Rows from block 4, named by matrix and row number. Rows with one number belong to one neuron. Each number is 128 + 24 x the weight over its row's rms, rounded and kept within 0 to 255. All counts start at 0. Numbers have three digits each. After the name is the row's rms in percent of the matrix's.
# fc1: MLP up (model.blocks.4.mlp.fc1.weight, 1152x384), inputs 0-191
# fc2: MLP down (model.blocks.4.mlp.fc2.weight, 384x1152, transposed), outputs 0-191
fc1.77 128:161085135112160130122152088128143119120113137071140119150101130114132118137122128106128106088204146135128131099163125120138135131166132126129171125141112117141132108128160112134134140163148110160135117187091118121097133105116125164138132109157115153134127175130112139138132128140141150115116164126113124105171102158127113119115126108156115142225131123054135124127142127102114143127133114144115126103166144136103114125090123130112205113131128100099130115112187114089072144129115125152106161143126101151095138138139126156152108128119121151101130200115110147128077074143096146128
fc1.78 007:124153116133136080132179166140110112166146095169169135157119102133141081114186119163130123150076125136127136132136144134138142144136146129109105130150096109149135159088122114130154098100112130114113068071114121150151156118090142142116120129135125106137151126148127130130139108119138115083089116166100104107085133104129135149133148126106095082106146159119126143169100103138115121160173118111146109165109099104092109132175140128133124166107152165153106152121080187137166157110124183118110110141140155124140105117109131130100102135146125090136134089133134126121127144135141111106
fc1.79 089:125099124111143141154121157118110106116154126141152140115115137096105145110115081147096136125144125135174077153225136118122142122099093098141171154149128139150149143128143115155133116116088114122124107188083142161168127106134131147133155117124112151109094157119114087117133139148125135188088131109097108136180158110113171143117116147148114147183132173090091105145142117104124151134124131131129116050147134128134118094116126129142200077123137115071127137124131113141097140123143143135119126169115142159130150142141147145176120122132150134144096119116114123136140123130089112140
fc1.80 129:157128143125171140122116099112139140081115124088126101095136085128150139130098116078115143080150117123106149166187139077121122145162163149113141144136138099123140123109131114145097122126108122122134116195102151094111113128107140128134142096146115143114126160114119120130129186154134150137119138118108149120160076122152131139119126116160156153202104117096095130160125128108137131112123127135110121127111156143123093111147136093116149118128087129110126141128195057093108150118110102122125104153124152147095131123156148139174103142124126121105127144118112126132133107146069158140
fc1.81 006:123151134132117105159167222145108121135125126197141154136115098144157087096159155167125138152098127130140133127149157123132135151130128115115097142135124127153145159107123105158160118142127114125126114067173113149138150147091167142127120142112121105122129133155120116136139094146153108094096106155106100112070145102123143132110128142134093079100117153159125141150114101119096115147165121122141116164117116086105127146148144129145104165105145156176067143119081186169171111134130161141117082132128148127148127137099117139097097130148110102135142085117161125121139154154139113120
fc1.82 148:150107126130155151124105131161163136102107122131139117077118115090103124165155164140120117085161132150147144125185125122121131146111150113122107121115113150137142115166117135144053143099133130119130094180086108147117108122131117134124137126146142094138134087155137118142139183118121114134109159125100133106176157135092100104137118124129107147245131128109144152109146161153128121126107109143125159113113147154121104114105127170073145118119103128076125132102134094110124183107115133114115149120109135121109178121114168116157107129133163096111118127126102173140137172095045132165
fc1.83 150:119131121119143159154095113128125160114140143133167146137137126092131102112118112133124111100157118116176107147224100117144079117109093123103145123112155132131140131127127135109129144126141096139134123126084143163120108127160113099118137144114125161114164107088145148086159114128091113157120142133120137100178137114131160150157124130124123129232121102092104117118105137141128146090150116159152107114162127101140122130126158104061129127122101127105133109145141120150118138105130130138131115124133138124143142138150109139152137127137143095120117147130092122130121161089084134138
fc1.84 111:159095139133166129137126098156144159111142133121157144126107133124120140129145114107122117121171137112163099142156173091109136132136144131121159117113124155140122122156127118152089145099151105098140099155064131105126132114131089114134136113142138123115137107148115119151100136085163153164092135122110130097159116172117076126137128105138122146181153102032125108103124113104117123128147143145154143097162128113131135102115137142099140118110109122152158103138228138090110109157153128154115113134142121143146155118154168162163140117146126119133126170155109118111135118131032122126
fc1.85 164:141111138125163147132128070125145134097123139063165118110108124101127126139155111104096089090151130139097146134149158135139133122132126153148122148141137142152132099150148127153088153110140123141122123146088118127135139108113102150113141107142128150123129189123116152144124137141163140161127139146101132122210146128128129108130110121120160176251127126046125125124159128108122147138108136129113150090168144139116111092115130120080180108108119093052125131144169120079090132129134103148105175186145137099144139121123124135115103105113119124119126158097111133174101108136059166129
fc1.86 005:165131102123110111147163188129122120137142129154151149195123088133162119109152155174116157171102113149095125121135137143119113153146117108125096135128108121128146151085124097151191100122112141142137110054169118165148152113099150137119121127124120106130122140150140131119123107133151094097105120158097100115113093092158127097113155136157109066150132137109119117160109121116107132154177112118158120156125120095094135106161152127120114144125133123155111145085105180154155131101128142122137088148133124150150124125114101148106108139126102102128131093110138133154153167152145100125
fc1.87 007:141134106139141096131181162128127117130133128193145134176096118123142084109185151180139131149093119141115126124154155140141117112155155116117093139151107121145133152077116099154160098134111150126143108052148123153134136110083155127118138133126121102141134139145119131126130098124153105097090118157119097117083137101136137126115147132118105067175130143114128138155116123139114133163173103105124127125101108102109116133160161116113116150107130134146096129127109181156152126130139164128113090144128153125156136129118113164092105115152097096140133081111141118138133167135133132116
fc1.88 034:133177160140094115093113119155136146104105170103141118114118106148103127157110154108099148095149124118097172154041145128130120087119098155123092108099150169133161124151163127103142152113119138107117102122180114133155163132128174131124133160132133149141114148116127134123125120129132079164168099149128138127088140103140105166124149127100115135117138124175144093105119136140098103099119119133160111149174071123118124139110107150120128113132097119167152092121049109115136138138137133135137099084137165122113098127083140122114201149156164108077124061150169152106117137156204127126
fc1.89 006:145138106118137101144176180125131123119137151152149149184124096144159116098160130158150151157096092134132110125159149157106124138170132104129098142146099124132136140099114110150172109116099154147136110067161119155151123112068166121109130139119123115140110146123107128115145102136173111103121114155118083094119118098125127127107161127136107090190122154104124125161091141122125150168185122128134133128119107091101111116149152133115107134115126116137111136095138148163141127121139143105119095157121126134160156122113108171116113119148111126130129084104129120157122172148135136105
fc1.90 042:121141153138098145124127139162097106125113100143136130139164115099145118135105122103139133149179125110138153137139124140133117097170104110144103127066107111116119142123170108152105097155140115133077151123239148133144142146128169086134119176134137139133119134138156110125124106120117063110136106098148160112167139100096089101094088139139100106112159175167153094114117117129132125141110111158166139174121133157135139160106114177173119108134131102132156148107089109142133140126107133116109138097123095112126096120146072169102128155114162115163162051082154118101107131116124117120
fc1.91 008:161129107122159087125177141108123118120135135159124126175127117136165095105205177158115139115088110133129145110179129151127157130166164119117090153161111116144147155101113129156133108132113125132128098049112110156152124123078172136120118133124130132143147131128093129141119106102149113118083113142107089131111141100113110127126150129107081102180124168108133169179110117120108134176172103110140111149127115096107113134160143123121125138115143142116099162126126183166142127116130173104105121142134139132148121143112148161110120129124145113132155088132137111142131142149107138109
fc1.92 104:137102124132146147126121128139146100110144145068181129106147124096125117127120122095128097082131135116147147119180123118110119127143137135129148139128138132163126118130139146136120126155104118103139139150059131130111148106129121116131162142147121154113103152110110134128135155115109118182135145115095130100192114103119112136132109124147134187198156122096124113120121130097118140120118126147158146099133160147129129109136122120052189106101125113079146119129145072081125186104152133149127144157132124110108141108146125170147119118131166134117135164119124137115115101101070136120
fc1.93 251:120090142123151155141122085137144128131114127133113116109122113112134123150151121129113115088149147126104095107255150094126106129116140141096193120147139132150128132142115132134100116087118129116137133128055119157119144138162150133134120084150097151132113087109121102119103128130131147129123132154114148106154146149093105135138105118140089208223110142148126101103120103131093135125106100149133150117142131127131150110054136129089108113120103150112108154119163122116113141129136157127128140117124134177139124158132140161119143125154120144139139219107109121129134112129070190130
fc1.94 006:135128099122123099137187188124104106135143111165133152160122078150143095114179138159137128136079120134106153120121141136121153142150146121110100137154113133159145139085127113145151120110118117135121122056116110148154144144082165150131135137132099112130142109162119104125126101128137105101082112152096114120075139117147141134128132138117096073100129154129119140155110113120107124174178106127154101169104090086104111134172151133133129144121142155163091141117098200150178131112126175139126120138132145122138117125120104124086110150131122111137134084116143128125148152134143122115
fc1.95 005:130129108144100090130178179143117104133132137147161145155111094151175110122131135149115143162066121129106131120138145153114142143152138096095098132149106133152153154101119107161152128079110128162108124058172110152154144131090170130110129126131111088135131131146123125123150102142140109085084117162100100118081140108153163122111155139135134075130142154108131110168115118095119134156161099129130110142113100102125122118136178138127110154122147128154103130116106195171171146135147148108119072144129124126152115131119109135099117148135117085116148073120158124138148175163160115136
fc1.96 006:140116108111132099132175178082138130095121156161115138164128099169151103123140164175101135143141111131114155115154144160129110145159128121115108149120108114139158127088124096135159126121132127163102123096184096135146146119085161160119117129153144107125109147139131115126155093150146127107132125152101083122110124097163104106110173123137129079114132153098122101165100138124142115205156114124175130146130077091095131074112138166111120133104160125172088161099100171170134140086105116119132088165133148136149142111124083170089128141145104104114123085110163115162128155168136119116
fc1.97 145:133125132142095145074125119144126142139128126122181087129113102088129125127091129146135117117144140142145114120174106094160126120139122157113168121129162134171135108138111107124098143195118110133143167134118102127134135151114145103129131121147128161114130157102137133143130129101141127190084118153107129141150141085129144134103136130121163114220146103131104134129116141125096122149123078100132130136124107138148149112101117145049193131150095173103122124122084104104131135190136115125155135074114104125132158130130136164109111143111146155107098167164105140086124120113096145158
fc1.98 007:118146110144130113137175191147111111160147106185154131144117096134139079118171114162125117158095130139133134137144147120146131136126142120118104125150117111148139167081123108144166106117115120118115075058124131146125148125097147145118116132144121100128154140144128125133133096130157123088100113159112107108071138107140136144135127138112096064098129161134132134149109103133119128164166116114134117147099110110094109126187144126148122161093131153170110149132073182155175141115143184124119095137134172120151109137111128121097092132142106090147133092122154130136134145126139113109
fc1.99 006:154110108125131097142177157132130115089141152150131136187120113154157098096178162165140150150100113154106146108166128149120108131158134124109105139136106134144138147091123117161149116128106143145122126058132127143148137119071158138129112125111120124151122143134124130120132106146140117124098109139121102126106128093120139104110144127130100103225120165104140117159128120119119138173194112117127122136115118095099127115142151149093102146127130128132103141128122180165149116125135147129131079144124135147147127125122120178098085122139125105123137105110142111138131157148120123105
fc1.100 006:142129111137115119144177162140120124132135135156140137177116104162156105112141132126133143166095121144115138121157169141142118142161157113122093155145103121148148146093128106152176116129114119139120105039131114164155129110093168138126136140131115105115131148132119128114118116136142092097116140160092098112105128111139123110112145142138098076166143150107133108163120117130114123175178101113162120129128097114094129129161171133125107155111149131156107140094103159162145113116135145112135074152154117126140124145110097161095088138129090123119122058117146130135139152148133124104
fc1.101 005:125138121139098111158160209132119120147133121167143157148129096142140106108146130158138134160074141140115117119132144144131133157142134120112099141131095116140149153115122109152179123109124122133121119064182121154136147144075152129111134140113108101110136122159115141112131110128156108080129102161117102111073155101148143129115149121136114064097139153141123125162111122119118115162178127116147114165115097093104124136151152128134102144129142130175085147102103178170148134132150141115131091140124138136145112135105095133109114143130113109130147077111164125132135162129168121111
fc1.102 012:085179150119146131139157187168125099142122120165091122119143084154162163109083136148138128155125135149132104120113161093128106131126095137135138160147116123102144180138135145104130162147108111124113157165165114145112115163106137119137149151119133140112146108130145128126130132123131135106154124153120137108037152172119156153137134171134064099065146116143153135145148130174124083127129131118137127127135123115106123169080112089135139179149126120109081144142099164145154142110122126102116115090138132132135139128104132155127116172177150126113115141105134149106121120100126082164
fc1.103 007:149114109131125086147201147128136121114142136149128142157127076128139101132170145156133130154104124151109143107139172132137114158171142108129093146137095122123159132091125132141150113125099134148120116048133115141143149104073156145113111141123132128135120151129109131130126099147145079112115100135091105118122147099150125106145151120136088103217138158098107137179127116136116138190177100123140123133123082097093131115148143137117129135136129141124108145101112162167134111101127147113131110138138112139128139134120112153086112148129121109089115102092136134124133171141120133125
fc1.104 185:153109133156192142121096155152166121099131163054132125146172169113152128152151148081102093077127162106095108119122119140093103140149149130143074152151151114126168110163093144133104133191123136159112126146093148110104129097161106138109128111095112130123119092115163137126128139110152106128100100104124116110162168111121116129145100136119109157140130177048171153108147127106111120151134094128107140081130149132138115108122158128094158120115104140089119113118156099119108144096133133129165127158129142133122106122136095146146127144128129172100137124128125142112126144095091135146
fc1.105 007:147141110116134095153146180134119110118120150194140144173128091155159116108126139176137144142086123129123115131157156156106149173171144117113104147160108120133139149107113102155154134116104116138134113049190122150142147127073174136123114146118123116134148134125129116128137096142166117107132129156115088140072104099121110120110139141127106116135131169091116119160115133119123123165170113113157125144115097110097124119158175121138115143105142110150116136084112178175175130146125133108115083155136132133155135131109122140123111124141109113151150115109158124153131140150118128095
fc1.106 081:109103128134144144140128098139128116109110135107151108082145159141126132115165163131114142096168146117146120099181103099128110115121162151121156129134124104122138137129128141140129116114107118145171115117082176134128061144132147130121109141091104156117128091117143103117129162095121099112147137130086109136196109129138138125134159121156111110175113108087123147121115124168101114137166066150095106115073135115154138109099085157161105135114136147120119122110136103117093139122128109127133190079102155112118131109133164143125126136121144162108139130144103153076131146140100109173
fc1.107 198:114124123140159102139126085158168143134115135125148115092104138147114133135161143140116128144151111129118139122173142105095150149120141131129163152114146118092138113130135135135116137132115103121129157174090098114106137136112065130128115141145151110169150107134129136149130197138109162103123141128123153137154113153143076112132138119124144154230153068111111102117127171135145124138144134129129159116145154133107113118105097178094147128121106121106143124145154118091076105085101118140120119177122071139123157162122156120153100133137108129072131205154145126135084125132091131102
fc1.108 005:121132115143107090142169197135107118134140110177143155143117091150145099100168143156121135162070126139113134120124160136111147147147141121118093131134123129150150155093130115153184120106116125137106103062179121153163165134083155144105135147134115095124134114144112115120139111140142096086094120155089102115085131100127143113111133137132098085096129141133127121161094118130102124165171102124149121145112111103103117113153164136139110153125140132172077152112087197156157141113121155130125101132132150129140113144113111133101113138129114107148151090116157122132129171150141127112
fc1.109 006:134141115122131098148180186138124118132150123189137130153119096143131095113169152170137122142103114143117143123149152122132133148155140121117073135151112120139142142094122097148155094109118142124123094070138114152136156116082158141131115124147138115141155145142112122127145097135163100099107099143101097117077128094136134125125139130113104094127125163116128132155111105132110129175170115098152121162114109106089109134175156124136095147107132136174080142118076184162174139127130164117114111133135147117147111137118126143111114137135132081137144087119139124134134152133132126097
fc1.110 006:145131108132128079130180151143117112147153132154156132158113098136150102107196143161144141129073113138107149139145154141135151149149151121100106145154096127147142150083130126154152097115116135133121091038119124147167142131079163157119124131131138108131140130145125121144128104107127091097091127153102107125084124109128136134120153127123081099162128146096130143173115110133121126177175091108156095148127090100100120116161146128128115147121144151143113133111093195160163142113139166118111111149131143116149141125129125163099098137132120100123133106126137117139139143143138123109
fc1.111 226:101121144124109154129136089098117122104119122061158124137141108146166145110123145113105124119132151117133127123184123109153145120157119138106152132175138133118125136173146106136108113194115111133126135150096163120106092082155127107165151135138115151127122090138109108136105145127136129190118128151110150133200139079113148127120101136137140156138140114110154112091127128120119153134154117135129122086147112131129146097105113153072158130073126121142153141126157077129106136124156158119092137125122096131129160169147167194095139134154136179118121211154132138131138114127101121110
fc1.112 011:102140097153153101129154119105101090153127124141152110140111099113139070139191123191119119144093100129117131120158156123161147135119137128129100130142122107157120147085123120141124102113088134100103083088079132133105124094102128138123123156116116117161153142117119133143126080113155128112124120138113095134101137107156118145144126134101055114202148159109110132164087122147116141159125110134111115123102108114109115120163153108106111142101093145137118134132077182162181144140148182109125143101136168132162115113095116132122105132148119110170122138131120147130149131122128112094
fc2.77 116:131082133095089120113174120181184152146151099105138140172112143108110176157177128116128137128137143092162135121139136133146160140153164139137152192145148089098145121158110121106099121145115134118136114075128134139140163128142090148114156113148099088096061156096147093109102147120108168175123105155114129124175128147127139133134128161131140185142156112113116077123142090114120121141157099114128151125121089134151159141129140153123145127121115138096149124101121106144097165107128095145134112130116174148172158137094164128147132118115152168128112142108137144119134107100100117137
fc2.78 016:099155121167121086135114163103106117124108122172114146148154129137144116120089135148147138135057138121104141134094132128115097127097113111109074116145136144141139130093116124125167109111136108152104133085156118128124119178140159086108102113110126133126130105133103136102150096122136110117174124117138116152089120169132129126125133131107109101029122168159127179143105150158135124128127160108140078160106115131113100147130136115169076136149139146175127134145108161160151096141117117118168086100146148115129120101154101095106136141113118136137137073142159128155133145153176104113
fc2.79 095:133077120121102140099111092132109169122139142106120130151138100123145124166130105132129124110169111089121121090115126116143133123124174136131120121120130122109130119202100138151098166171137142149139129101131118105088115090133115119104127137140133107127163115143142106162094122145116124092142140154124170120131134111155110137098172111115165163173137043079164103151156097139132130121159137143133133160130091129131139149134137122147102125120118142175126105097133132121094152088156126131139146097135115166128120108109103136118128153134112136137085093129146110120146112111094186112
fc2.80 141:148113105093138082065132118144125133121160130131141140141097143142112087120140165153160128136145128140163122128119118132142164151101133123128157128086124124164147104121143155121111121154111132141121142102158110113156174101137205158110152178102114074112117134162120111145108104120090164125070143143135114105138141090133124156125149177102110107130146121120144109112152134146119158136161109119131171122134130094142156119088106171135151130119147095077136121110116095112111132116103162152099151148143092096140116175123138089162137140138129127107103177143118145097125154113133126141
fc2.81 017:100157124160130103138112156108105121135097114183113142164144119145144107120092129146153149137059142112103146135093136120113099131099119104110073130145129153133140136101114126122159114105136113150095136080151127130125116178137154095099107119106124129129136112135105139117156103132125124129166123107130109145088127168142124133135133125106115106031133174160128169132114140160139127123136160110144078152114118128119098148134122118167081139152131153176117130147104165156152090143113112110154087104153152115127110114155094081112135149122123132136133067143154119155132142143188106111
fc2.82 152:135108172151112126100138069133141117121150122105082138096131120167122102130158131133137102147108138102109148142119140109172128111114140175121178130187198135139100150126108147130143136171107112117140130160112097125118126142138169117123133132109157130108177154136153120140107131110149171158105140146106153158113150170129123154160124125159110143140156064148117099112117144101110100102164102077086110157163109096127138128115127115141128132125124112131145121175144126053111113095124136149104140127103099124155092146135116091150119124153121134101114126123152108079109127180131117128
fc2.83 145:139117128094152189072113077129103117142157143049136094128097114106122108154139137139157128123159149194119130114142135175116130137104114157143143101155079152122165133119132123112133131153116147116126121140103131099121142065128127140111103174172105143153156075168107173142123124151122117117130143077122109128135130109154101102081119146111163128183143127129109141112104145150148119141145160126129131141122136160112096108147140168136097105122155145138143126119128120112091097126154164134130166112099135128162149103131148166170087100137133139128097146152144160115137127074117147118
fc2.84 110:118120115060159134111151175145113154133166101118161108101137110150140087151141124080114079114124145084151124124120133121138145148135163160155122103161136114145126130116113111119134139191097166156100137148144104107145155127136171130152161165129131103130116161078151117129127133122127128140137145175113149141149130076115135159148099138097108134165094128120125134172146067121125135128101105099105115119138088174130152104154122101093137141104152143084135118101146118131124154118167114090127196148149133131130127142115154116138133137119104149109128094119112172100134125111140114144
fc2.85 154:101105112068154104135167141152139113151146118121106140148089124137099135136156147139147104137159136124182120133138131126138137127157144122111152160146138095115125140134167127096138112167119113146117131114100136124126157122162124146172140124129117075150163116132138109156107166109134119111062130131167121095145080122087123124095161134156126149122133153125133102104151128136110126125183149140097130115123103107127154128106136150139141144134110151154135140066103114092082129097112135106141130139123129135154156153126155159139124138156116179123151167113112160133149156123151134137
fc2.86 017:103160120158118103135117169101104117131094115175104141158146129150137105120091123140153147140072141115108133140086129122118108130105121109100073130150136146126144130100112132124163112101143104150097131093163134133124114185138157092094109120107128124125141113133102137106153103129129117122164119104140114145088132170140127128135138127110117104025133169153126157136113150153146127128132157113137075157115120121120090153142120118173081137147140150174112140141105162160144096146110114110166086108151149113129109120153093088106129147114124131134128073142166127152131142142179103114
fc2.87 017:105152124157132101137115166111097116122099122173115139156149125134141113113092129148149143126065130119105132134095129125121096131106122108110070129141129143136142140096114125128171109106136104150103140084155122135123120180134151093101103126102132125133135113132099136106153098127130120123167116120137110150087128168134132126135127130104106103025127171162120172123122140165135128121125158119140078160122121127119102145144126120168074143141134143181116136148113171162149092149122114108159092100143149107126110105158097089117128149121125129139141072140155135156134142140180110106
fc2.88 042:109145109110130109115137145117106104144098127158108116157178134127099118101102105138156119150083113107121095109090127121130113088097129117102092122129143106105135158129147125127153083111135151178149089145144100127132126172116122126118173143105156119135135105154110137103146120138105158123136152074118127170098132160101146144123147103120092108086125118210171135104119189146185112149149180101147096150148154128099079132162123132142089111159154164148114120118150168165111107173124107118132121149126145131114103112137102082105140156101146140178141113154114141114130128132147134104
fc2.89 016:119160122162127098135118173101097122128102112177109143152136133142140121113093122147147138141071138110102146139093132127124099134100127108096075127134141148123146127096111131120170107103142104147096144091165141131116117171140153095104103124111123123126136113133107137110152105124125122126160117112133117145089132165129124122135134136108108097021128170150125164134123138149136126121136160118140089138119112131112102143143124125165085147144134137187114142143109166161143094147115125113162090095150144113130102108154091094112127143118126124138135072138159129158135133141183110105
fc2.90 052:108117093128105126169125145128138151159123106105126123145119095110132141108146155149120149106130094125134088112154125116169180109117119114096138158156129138116075109085162128138109110100086142121177156104167129129176127129147092150126107093119160071122154081131112134151107104125125187178132125130129140158124143167140119136125195110128156145074115110126148122129142170118137118108183128141136095130160136094114127135149111096099105141146146178106117179117124111149137090169135118165065152107106152151134105146121125155107135115151124102113116105103116109153099112126142102129
fc2.91 016:104154125165143084128114166112094125134095114182111147145152122148147112113087118142152149128068129106101137133094132130122086133100122106120085123144123155138148127091114134113162112110138110161089141086159119135131122171129158085110107122109128128130128108142106134105159094121130126122166129110127116145084119169146143136140137134107126108037135176153123172127121130157134118121125165111137082161117118124115091151150127128167072139136139145174117135135117173159156087154120118104151083096152134114128118108164089098123130149118115122146140071135148125155150137148186105118
fc2.92 087:119105145121116133108104078108114138097185155090146121145113164151089138135144123139137112114170145114126154129123121135172131152147119088183167120130112105120163129134147097150124154128113096132148095128160145102115161109146173142163147099143121135115168130156117099141111099150121139126124143159128079119133148096134098122112128130107128133185105134121096129126121144153126132111183132126086147161094105132136152119127125170167102116096141141117115128114147076104109120107142112174103129091121133138140111165138167143132092092134101151105095170158120116142160156140062100122
fc2.93 247:149123142109115114112142090148120152155121138120127133098106126099126121139142135112102142115159108101097120150105113097148158128117151120144124104159154133131123122124133132106109145195113124136087102166117107102107125124069103125134126173089170128140118177146129138114128121125111138128093179165114124115141083110107145127100130113117148097167147096110093153153156131115126111128105154095118158161138160180157099130141095122162136144107134112122164123089122161120145132128088145143132151122133112160139130123126134084103133124145162127120111213168139134110174129100173125146
fc2.94 018:100157124160126097133119165106100117133097127173103151164148124142137111109086128142152145140072138115102137135086132127120100126101119108112074135144133142137153141096122132119164113107142118146103131084168126128130116180140154091099107123104127125131138108143106142107151100131134118129160123111137117150086136175140134133134134122105115100032131163158133172140112146155134121130140161109138073163115118116115090154141117125166081138145139145172118127142104156151149094144119116110155085107145152118131111117151092084110135144117123122136136059147155124155136140150187102112
fc2.95 018:107150125161135100130121172105105124129097118179112140163149125145141110113086125151150148141062142114111140141088135130123101130098128111103066130144133138132146129099123127127172113110142112145100135085162129128124117168140153090099103130110125123123138110137103138110152101128127108123167113115136121149082128169141130132134134138113114096024131166159126166137111143153136126132132167114138080151114114121113095147138129115161084139146135147172112139140102168162145092144121117118158083104150154112120118115155092086112128146122126129142131065140154133154135138146179105110
fc2.96 017:100158128167122107134112168107099121129097120182109141156137129153144120114086122135156137140069137119108133146093137130113090136106118107095070134140131144131148127105118131125155121102138117142098135087168135129112114179132163090096110123104124119131152106136101131108153113124125117122157125103141110146087134163141122129142128127111124111034143166147139159132126145155130131119144153121137076151112109121111091154145130125173074142144143155167125130134113161157142099147125120120154086106152150116120106118155086086108126141120122135130123078140145125157143149139182104108
fc2.97 149:101107155138162154152120090124116109128128106161123128153145131100111148105151124133143169122176139140128133095126153111147119117113165152166157137159107133104117167209145114170125100088121114104123117141117147122141129115126099159135095104119128128130122109152098123154130140192109141127139153153104117108150152128124172098138107105160136112185095126138092160090158112090139135138120152118125145160156137145135139079119117106139112108130125125092137119159103100096093080106136126125095104159103102124147150168114104153137113135167141129140116199087109126104129175114100127149
fc2.98 016:102155123164133091140116153098102120125096118172118141159157137139136105117100133147147142138059139114107137131097135125117097131097110111116068123139132147135138130095116126133166096112138107149099130088145124125128122181142157083112103114106130128127131108141098134105153098129128117121174127125136109148087125164134126125127133134101101099027131169154133168141109146165137128126124163104134072150116121138108100152133134112170084133152141147171117130140109162160153101145115115116166092108149148116138118099156095084113137148114111135132134067146157123152137148158182103109
fc2.99 017:099156120159125095132117174109098122128094120175109150158142122140137122117089123142146148133065138118108129138087134128123106132102120107106077134147123142129140138096109131124166112101142107145106139092163128133118115170123155085102105128108120124127145113135103144108157103124135111120159117107137117149085129164145129131137137133106118101027135171160128169136118145153136125121129158123142089146119113117120093145145123122165076142144134146169119135136103163161153085148121123109147084102144152110122106118154083094115128145126126127143141073133154134158144141149191105107
fc2.100 017:102161125154135098131118164105103122131089118171110141161140126139145107116095126139142143139063143116103140145094134130115109134103122103104074139146132147131142134100109131121163107105142101151099139081158136129123121177140151083102107126110125131131141108135100141103155108125128115118171113111140114144089123164141134133128138132113112098025134162150123168135119146159138130124133156125141078148110110128116093147145127117166076140148138142190117130146112167160154095150122121109155086101152141121124112115156100092114125143119123126134136062142157130151139139150186103102
fc2.101 018:101155126163130099137119164100103123135092123182111144166144126138144117117091126147151148136066143120107138138092135124116105130103117108106078129149132146132148134099115127125170109110139110146102139079162130132124119178146144094096107124102124123130140107136107135113151108134126116125166117109140106152087126172137125136135137128112115100026128166162129165138116146156135121123131156112142075151115115127112102146135118121166081137148137152175114129145102163155147097150116118113162085102148153108124121113153093086112132146114125131141136068143157125153132140144181105104
fc2.102 021:102144134142113142147131140096129139141086149192105153171134127148166087117101132133143161120081169076103135115106136110105113126115110108127086120142139136134146149124127114119153110124142121136091170097117134124102107181130156113088099099117126153119111111112117132133163125132132126131160124111142079138093120179123129144149146136106113123064130159116118164144108138149146129129131156113151090143110132124117094130109125125157089131143141149172123127138112178142116105162144108136137105126149154136135118094128114088119129136148113142108165103131149144183139132163168113111
fc2.103 016:099165124152127091129122169116103118134093113180110149157142130147150114116090129137157142134071140119105135142093125124125083137098119110113075140147123145144143128091109131117155119110143104165105123090161125129122122172133146083100112126106121127125136113134106134113162102131128114121164121108135116145084138166133128127136130126113118112020143165154125174136121145152138132121140156109132082152109111119117090149143112122166083139153133143177114131142106154159151091143115122109156084100158140120120105116160084091116132142118128122149140061135144117157135135153182107104
fc2.104 206:125095148110179089131107098103110104116149128077135079134105170139122140117140170088109087150179112148135137160103156137153135120154109078135141164108091112133134119113131115163141132095111144121163153184122111095143160109139134116142136115168152116129162146094130139132089089136141121147140117148159084119112117126133156121103158127123153145140146123110119167149118111103160132123114148145097122095130106128136152155107104135119087153127116115119173132127155072132139128122120140156082103137102114121112144125136171135155097122135109117125110138145084168143117151110152104111
fc2.105 016:101156126175133108125111168107110126140096125165119153155144133149150108110088126141150149141082144103102136136092134118118102133104122106103081122140132153137140129104110130117156112110133101144101138088148134123121118180134156093105096126111129124113134110141104132103158101119132107123165120109128114134087131165137115141137133143111113099023138165154128161137120139145145133125134167114145088145113117122113097147128123121170081141144139157189111147145110157163143097149119123117157088091146139111131103106152072091104129144115120140129136074146162135150134138145191107113
fc2.106 083:146155162130139096139115077153149063130152131125121174084116068140130125108175128089145118081180127153118139104123111134151106135120119113139163119167110161117098143170133121094103156150139108115102150107093136163136140107142142131122179123153123152108133140133154118142127096120118116160118122101150144132131161112153188109173144115146121142146105121125125120096149145135152120129113121142095102096143142112130131179125133099075132092153099110096154120178145118099106129114115131148113095146142118131144163125127109110122125117153126146121153138100077115142102120115132134105
fc2.107 191:140104146123119172136151155141133098159117137160095103112149072153133138106130100108101135126136160114137138123119098158135151148136123114157172106158178104179112131161123119109135111173134151107110135133141140109142103170090147121124137161111108106110116159121151111125121099125130147204087138136140165151169108072120150164113106128171134149101137077128168124110155067082122111145097114116120164088136148133129131101083167110120125134172138125128109175118135100105070154109158142120130121126132140119135129153127143111145146152145119142154145115109131147114087133162112158132
fc2.108 018:103159124158121099138118165102104122133097120177106143162146122141136116114090124152145148137061140116106137135088127123124098129102114105111071129144133145139139133101117126119168109103137114148107139080155135133128121180141157092102105120101124123129137109143102139111153102136130118123169120116136114149085126171138132129137138133116114100028133172163129173140112150153135120127135164112143073150112118127115096150136122117168076137145138149176115134140107162152148094151115118117158082105150152113129114111151094086113130144120121125137136067139152129153139137148182098108
fc2.109 016:109157121168129094131119159108098117128099119174112142155152132146137119113092126145153148136053152114103134131095130126116097128098116111112076129144127145127140135096117122126170112102143109147102133079162124130123114178145155089111100119103130129123133115133106140104152104121133115121171124117136108144086127166131123128134139132106116101039125169160133170135115139153140121124128161111132084158113114136112098154142129118164078134146144143179123133141110166164156098150121121112168085100152146116129119110150087090108130147118113133132133071138160129157142140137187104111
fc2.110 017:106154122170132087131121166106098121123089121168112155151149119143139116123092128142146150132058142115110128138092133130120095135102118105106075133136130148134147133099114127119164112099137114147099139085157117127125116173136149089105103117112122133125127102134099140104152103121136110122169112114138118145081122167140127129137134133110103109029130176158128179135113146156133120131134165115142085153113122131118101145140124118166082139148135145179118136144113163158153090144120116123155092101149144116120106108156088088106133143119120127141142066139156132151134141158176101115
fc2.111 242:096139146130121118150123152149131149101140144169112095095134176091127166104122147143092119087142140123103147140105134117169159129125133128147118146163097129144099117178096146159120124075136168141110157145144123098137135138092130177129129085125145120083142177118126157137145142141150110114103133166130138125140122113137115099121170084125125127180096122078123197113152092096136139151104099113149155142129152159157130122134116126118123114113102142088128133131091123064134113105130092153140091146113133128106102122128108119129071123116156116115146126145123110131137128164112139150
fc2.112 014:113140112177134091140112153118118114125100112167120148128180133148141123121103121112146126121089128108101137147122115135126081136079115078141102098140134154128130135102089129146157103105127094150111098104125085148116123162109151088142108107094129185154142112143095145103163086109118103113187146147133142156084106135130129104099127113118127115065147148158122194124119120166147109120101145117117109175114146136104088173133129125171070144136171123158149132141134169168143111139111130111166114104141125109127124097154096111140138149110113142103151091134162114140137138170167099112